Rows from block 4 of a small self-supervised image encoder, named by matrix and row number. Rows with one number within an expert belong to one neuron, the router's apart. Each number is 500 + 50 x the weight over its row's rms, rounded and kept within 0 to 999. All counts start at 0. Numbers have three digits each. After the name is the row's rms in percent of the matrix's.
Before each expert's rows are labels from the 100 images, of 14848, where the router gives the expert most weight on average: "top examples" is what is common among them; "colour at peak" is the nearest of a few named colours to the mean colour under the peak. Only what is clearly more common there than usual is listed. The data: drawn human figures in many poses.
# router: router (model.blocks.4.mlp.router.weight, 32x128, trained with AdamW), inputs 0-127
# up: expert up (model.blocks.4.mlp.up, 32x32x128), inputs 0-127
# down: expert down (model.blocks.4.mlp.down, 32x128x32, transposed), outputs 0-127

# expert 23
top examples: black top; black trousers
colour at peak: pink
router.23 102:484507447507355449519471472554361500515600477498497522461473485499587439480476454544591448542533491435472458630566503537466493454428510531530500578502579531513483567509556520558509403538580475529477497513471488517496475480520502415501431544530440491474448483482414582542516512561467471593457543589443454535551513512590535510437569544545405493509553389482546523538510521540535574537448
up.0 062:511500499526500500500500500498497500500497500530500500499500500500500500502500531500500500554500500491500500507500500500454500501517500253500500499500500500545500537500372500500443500500500500500500497500664500500501500496500500498500500527525492500500494500500500500500501500500485501500500500500499500500500483500500500500500500500530500924500494501500629493498500500486500500467500
down.0 079:479526487507509584513500500500437500504504500522500500500500500500500547491500510500525500513411500415500500351500500448621500505504500238500500505500515500445490410500564500500501411500534351500500443500500500498498500499503504499500500451556355500500471498500500500500662500509490514500500500432411361500500460500497498500500500500495500540500499509500497501496467575336500506584500
up.1 093:506500498500500521500500500499494500500501500504500500522500500500500500516500505500495500407500500447500500504499500500513500501501500582518500502500500500629500502500476500500439500500512500500500493500500500500459500543500508432500499500517500500500500500500500500500498500472501499500500500487438500500500363500451499500500500500516539506500629415500816209324490500474500500548500
down.1 095:499500610500461495423500500500494500500504500430500553517501500500500510491502609500500500497414500504500500497506500503500500505554500518403500485500412500493505435500515500500571497500490505500500491500510500503528500436500506484500539521476501500500445500501500500500456500433498499500501534696427402500500411500444496500500500500481719461500482488500795563503422399453500499503500
up.2 104:498500500501500500501500500503520500500500500284500500500500500500500500508500460500499500373500500500500500499656500496561500414459500415511500505500499500328500505500502500500474500500500500500500505500500500500497500500500507482500500500479506500500500500500500500500613500513460506500500500501492500500500568500559500500500500500501729398500501693500517583500499507291500500578500
down.2 121:514499466500505495466500500498464500500532500504500489395500500500500544332500445500563498498537500493500500722608500469558500415500500497499500491500681500479539499500503500500275564500450455500500500500500500500459500508500446514500606520445564500500495500500500500500424500470606495500500490516494497500500556500516490500500500500567500489500339627500495474443501501489500455505500
up.3 110:505500486501500523502500500504688500500500500572500500501500500500500500540500477500498500480500500505500500501502500500499500501517500521503500499500500500346500499500381500500360500500701500500500506500502500500396500207500547421500500430342499500500441500500500500500490500500500549500500500500520500500500444500500500500500500500541339500500493510500500496506505500501500500571500
down.3 092:500500527500490494500500500491420500536518500327513500499500500500500466495500491500486500221517500423500500360458500521494500485549500499497500508500507500465643520500596500500495435500485460500500486500553500500497500490518501497500338522424496500500502500500500500500478500506522500501500500493568561500500453500453667500500500500490540478500674504500519582483534382500500494533500
up.4 108:498500500501500501554500500473545500500500500502500500513500500500500500515500634500486500702500500475500500383639500500502500459478500588302500500500500500498474594500491500500496500500513491500500693500500500500500500608500478517500500519500454500500429500500500500500500500515500500500500500466509500500500499500500500500500500500443588515500471521500362515333500500709500500502500
down.4 125:500467445501533469580500500527499500500528500611500500424500500500500506502500459500522500688503500500500500500377500551412500504533500523369500501500536500490499500500567500500550498500507435500500504500500500510500500506500599502500656460475432500500477500500500500500544500560413500500500497580287497500500542500474468500500500500608513498500640503500387528496482492309500486471500
up.5 086:499500493505500466501500500500502500500499500501500500509500500500500500499500724500486500755500500423500500544501500500543500437500500502563500500500499500498500499500502500500499498500499500500500502500371500500500500501500500482500500533458502500500501500500500500500510500500495500500500500715368500500500588500500500500500500500491265503500500506500482506511500500607500500336500
down.5 095:493500496499482492500500500542489500500484500477500500516500500500500502486500436500496500612500500493500500495584500498492500435515500488436500506500385500503505388500498500500683457500592602500500499500523497500629500452500475519500495637469474500500479505500500500500519500583300500500500502387484415500500712500503557500500500500602454501500553483500387503508497382557500521528500
up.6 109:499500496500500490500500500504500500500500500493500500513500500500500500491500498500502500501509500497500500511463500500501500485500500561507500263500498500485500501500498500500499507500500500500500491500531500500691500465500500644500498519502520500500501521500500500500448500500500500500500500392472500500500498500500500500500500500594452500500530620500121555502500500515500500409500
down.6 081:498502505499522485502500500461500500500506500514500500501500500500500500543500464500490500511525500536500500484596500517481500509284500494404500517500481500489473566500516500500538498500457500500500496500487501501349500495500544598500488511736418500500499482500500500500519500653500500500500499649425420500500500500487617500500500500485644492500362505500537442372500500499500501424500

# expert 29
top examples: standing
colour at peak: black
router.29 096:446450442451332416506510462558356518516563493512550586482499477533487453523435476506540470545558515491485439551562446498462488444490489437474498582564561510534498540513594507466586449530563471488511533550548490481505454506515538407508463507513471462483436554424435556464592556534401505507384463574431465469516539439505481501422535521544437592447531496533438490491510494599517540528431
up.0 051:503500500500500565500500500499499500500500500482500500501500500500500500850500710500493500504500500462500500418500500500467500514445500341341500500500500500501499500500495500500502500500500500500500500500501500500501500499500509514500498485507477500500506501500500500500453500523501500500500500596652500500500491500500500500500500500492684492500493478500486501472502500467500500612500
down.0 077:537440466501482485505500501542501500500348500470501500500500500500500500366500471500521500489500500389500500495605500520500500500500500562551500500500478503500528448500504500500707475500499508500500541500499500507708500485500506566500499369562509500500514500499500500500452500477489500500500500653491625500500489500375451500500508500417389411500529502500640499476500481397500497499500
up.1 184:547500498500500522500500500500512500500500500496500500500500500500500500506500475500501500442500500499500500031500500500527500514500500480496500500500500500549500461500481500500500500500500500500500414500500500500500500500500500527500500496501502500500598500500500500500489500500500500500500500624570500500500499500500500500500500500499541678500616454500506495501500500500500500483500
down.1 160:500500416500499495467500498511545500500500500500500500479500500500500534423500445500495500495448500501500500505509500497510500517502500425499500500500449500500530417500532500500631488500600479500500407500497497500483500503500476445500414630491513500500496500500501500500470500487475500500500500937497449500500492500496570500500500500495501468500500553500516473518503538417500485502500
up.2 060:500500486501500263505500500500540500500500500487500500540500500500500500502500483500404500535500500499500500513478500500474500656422500500515500500500500500437500540500500500500621500500504500500500307500453500500500500466500504499500499317500506500500499500500500500500485500503499500500500500507524500500500501500500500500500500500513190422500503474500506511585500500392500500498500
down.2 086:439496511501498531451500500499502500500499500495500500614500500500500501504500470500530500640390500459500500465569500492490500478482500432481500504500318500524517506500568500500556467500500486500500232500495500500492500502500508459500560649557336500500563500500500500500503500496310495500500501500500516500500547500368571500500500500572516507500440512500530516488545496479500501540500
up.3 065:495500515511500503496500500500498500500502500501500500452500500500500500486500501500522500503500500498500500494444500499551500500501500500695500500500500500513500512500501500500511501500502500500500485500478500500500500351500501489500500572416625500500497509500500500500503500222498470500500500590500500500500502500500495500500500500500486195500298499500476501495490500498500500511500
down.3 071:461500463500625508536500500514499500500555500551382408599500500500500502534500473500436500483500500443500500668530500496454500504436500537489500498500412500500498472500526500500548422500514511500500666500499504500521500513497500511500307599498482500500542500500500500500692500667532522500500500462474598500500400500501555500500500500560407505500497506500464483500469407498500573499500
up.4 125:502500500500500501499500500500566500500500500659500500500500500500500500500500500500500500403500500550500500579543500502436500552499500501499500500500500500384500462500498500500502500500439500500500507500396500500500500498500500487500500531478495500500447500500500500500501500458501500500500500495527500500500582500500500500500500500505501523500466689500095576499500482386500500488500
down.4 111:489514512500384492498500575494416500500493500507500509476500500500500500311500507500540500527452500520500500499514500496378500503420500340485500500500541500506482498500559500500696513500527552500500501500514500500635500516500592413500561505479370500500506500500500500500581500496441500500500510284499500500500464500505501500500500500584492551500501577500562465503505496618500423556500
up.5 116:502500569500500499500500500500500500500500500491500500480500500500500500484500488500500500497500500519500500499584500500498500643510500528531500500500500500267500500500501500500548500500499500500500872500504500500500500506500500583500500499515500500500496500500500500500504500500515500500500500501440471500500506500500500500500500500380538439500501500500415289486500500500500500419500
down.5 116:501472609500444492629500497516317500500529500498500500503500500500500501553500508500500500467497500500500500597592500448414500512524500473501500500500602500511452417500621500500405580500433506500500498500500525500515500556500558454500524478488479500500634501500500500500491500445495486500499500270461644500500454500436497500500500500431485528500543427500525501530591496594500510360500
up.6 050:499500500500510502496500500500500500500500500716500500495500500500500500463500503500384500656500500502500500500500500500503500541525500501498500500500500500487501465500093500500500500500498503500500468500496500500500500533500443500500499501500504500500511500500500500500499500496500500500500500510478500500500594500500500500500500500513505672500508498500496364502500500497500500535500
down.6 079:500500521504434497488500487507560500500501500488517502359500500500500418523500507500521500500375500503500500382291500482471500367486500445587500505500447512499576500500530500500704519500478513500500492500472495500524500429500535415500486466558612500500524500500500500500500500620469499500500500532386539500500502500563470500500500500501539501500517331500519642499500500567500500561500

# expert 7
top examples: splits; lying
colour at peak: grey
router.7 087:483481427522422580547486426475469468424479453429516406449505503535494523422538469476392501452491433448559474530383509509525467631609538534496489521528485526524551607535539469469543424453510515508520510522492513465561487483482505608480507527473457531481495483498483453531551527596482461537502408495419502464546419473551495468512501479609580508479641492459534584428493553534507557383473
up.0 102:462500542495500501500500500492508500500501500492500500499500500500500500501500502500497500505500500504500500562211500500507500283502500503502500500500500500512500503500481500500513500500499500500500404500482500500507500310500496500500504481506500500500503500500500500500566500489519497500500500488447500500500551500500500500500500500593522498500437301500447735481500500500500500384500
down.0 103:503500554500488485456500502522442500500481500415500458464500500500500502289500499500443500613513500439500500567769500550500500544503500506505500500500649500534500483500504500500442500500499490500500465500495500500473500504500499480500514529458524500500542500500500500500486500512460501500500471362527484500500480500432490500500500500260499631500506553500500500432512514548500580519500
up.1 073:495500500508504507501500500504534500500499500504500501497500500500500500345500446500498500497500500618500500094472500420537500499499500498500500500500500500506498499500500500500501500500503500500500500500507500500500500491500499448500519502500499500500416500500500500500500500500367496500500500499500500500500501500500500500500500500507500759500500413500500460505500500499500500507500
down.1 083:459500521500461491500500528514438500500517500443485499326500500500500642379500500500588500556503500512498500502472500598555500498527500503489500500500512500505557575500501500500412421500500507500500501500551498500522500556500502589500790580473501500500412499500500500500501500456389500500500521447438468500500421500507323500500500500505544523500481501480469577497450546478500511428500
up.2 055:444500497500500499500500500499767500500500500453500500508500500500500500474500664500489500447500500461500500498477500500505500556554500555537500500500500500500500500500499500500453505500500495500500505500500500500500500503500500490500500464561565500500410500500500500500528500377506421500500500496496500500500156500500516500500500500500536664500510500500499503499500501392500500500500
down.2 068:500500617494498540538500500477504500500742500530500500450500500500500519538500419501531500542496500538484500324524500530526500512512500570492500499500636500496494513500548500500500524500486438500500474500495500500346500512500396509500491499474496500500501498500500500500422500497493525500500657500373533500500515500548481500500500500429507434500319459500498586500364521501500549446500
up.3 141:467500475500487466500500500498506500500500500482500500491500500500500500499500577500549500497500500528500500500541500500500500499422500439949500500500500500503500478500500500500500500500500499500500504500500500500500500520500472519500500498553500500500500500500500500500501500527506498500500500558503500500500435500500500500500500500495427332500524499500624413514500500654500500492500
down.3 119:489500507500512471502500464508266500513631500510500500521500500500500533515500450500499500504457500500500500486499500576532500453637500500441500500500505500520365412500507500500692463500483545511500487500500498500502500467500484490500510490448474500500445501500500500500335501500468501500500500498253513500500476500489494500500500501589499534500510478502529535493490440492500378607500
up.4 137:500500423499500458556500500527427500500500500508500505512500500500500500558500491500500500505500500519500500500426500500500500485500500440500500500500500500500488501500550500500500500500500500500500459500500500500502500524500684500500500502497497500500496500500500500500501500500453500499500500994530500500500500500500509500500500500497482500500497499500494501550500500487500500521500
down.4 139:527500497500458610507500487500535500500499500500499497512500500500500395490500502500389500531500500500500500554451500524497500486458500551492500500500441500499553572500496500500544488500399426500500518500501499500538500435498496561500505501497504500500539509500500500500500500520413501500500500947495508500500550500520526500500500500530549483500492431500491502496503476536500500419500
up.5 119:502500392500500394500500500500534500500500500661500499500500500500500500501500507500500500591500500525500500472523500500496500767503500491553500500500500500501500334500427500500500500500500500500500488500522500500500500513500454446500501494500550500500506499500500500500497500498500500500500500496508500500500505500500499500500500500500775579500339558500641526504500500498500500612500
down.5 112:533500682499500426495500443501468500501692500550500507538500500500500508517500495500590500504446500498500500525450500485459500342499500496500500509500575500499491521500564500500502415500554507500500517500500500500496500500500545500500584503438470500500489500500500500500400500408546520500500500527170569500500544500471485500500500500540500478500567493500409501474500458486500453531500
up.6 069:498500501490500501500500500500479500500501500499500500516500500500500500500500490500500500502500500500500500439508500500319500736500500501374500508500500500494500477500498500500494500500511500500500397500499500500499500519500517501500500488687500500500457500500500500500565500495501502500500500727502500500500494500500533500500500500476492489500484712500505734445498500537500500500500
down.6 093:520500570499453344456500517373409500500499500495500499556500500500500447505500470500356500467542500499500500490498500500513500454499500401506500498500483500500497447499674500500579633500500534500500485500459527500464500459500520739500500433666503500500503500500500500500655500520581504500500484370460518500500492500499560500500500500499494495500531477500474429504474503488500551528500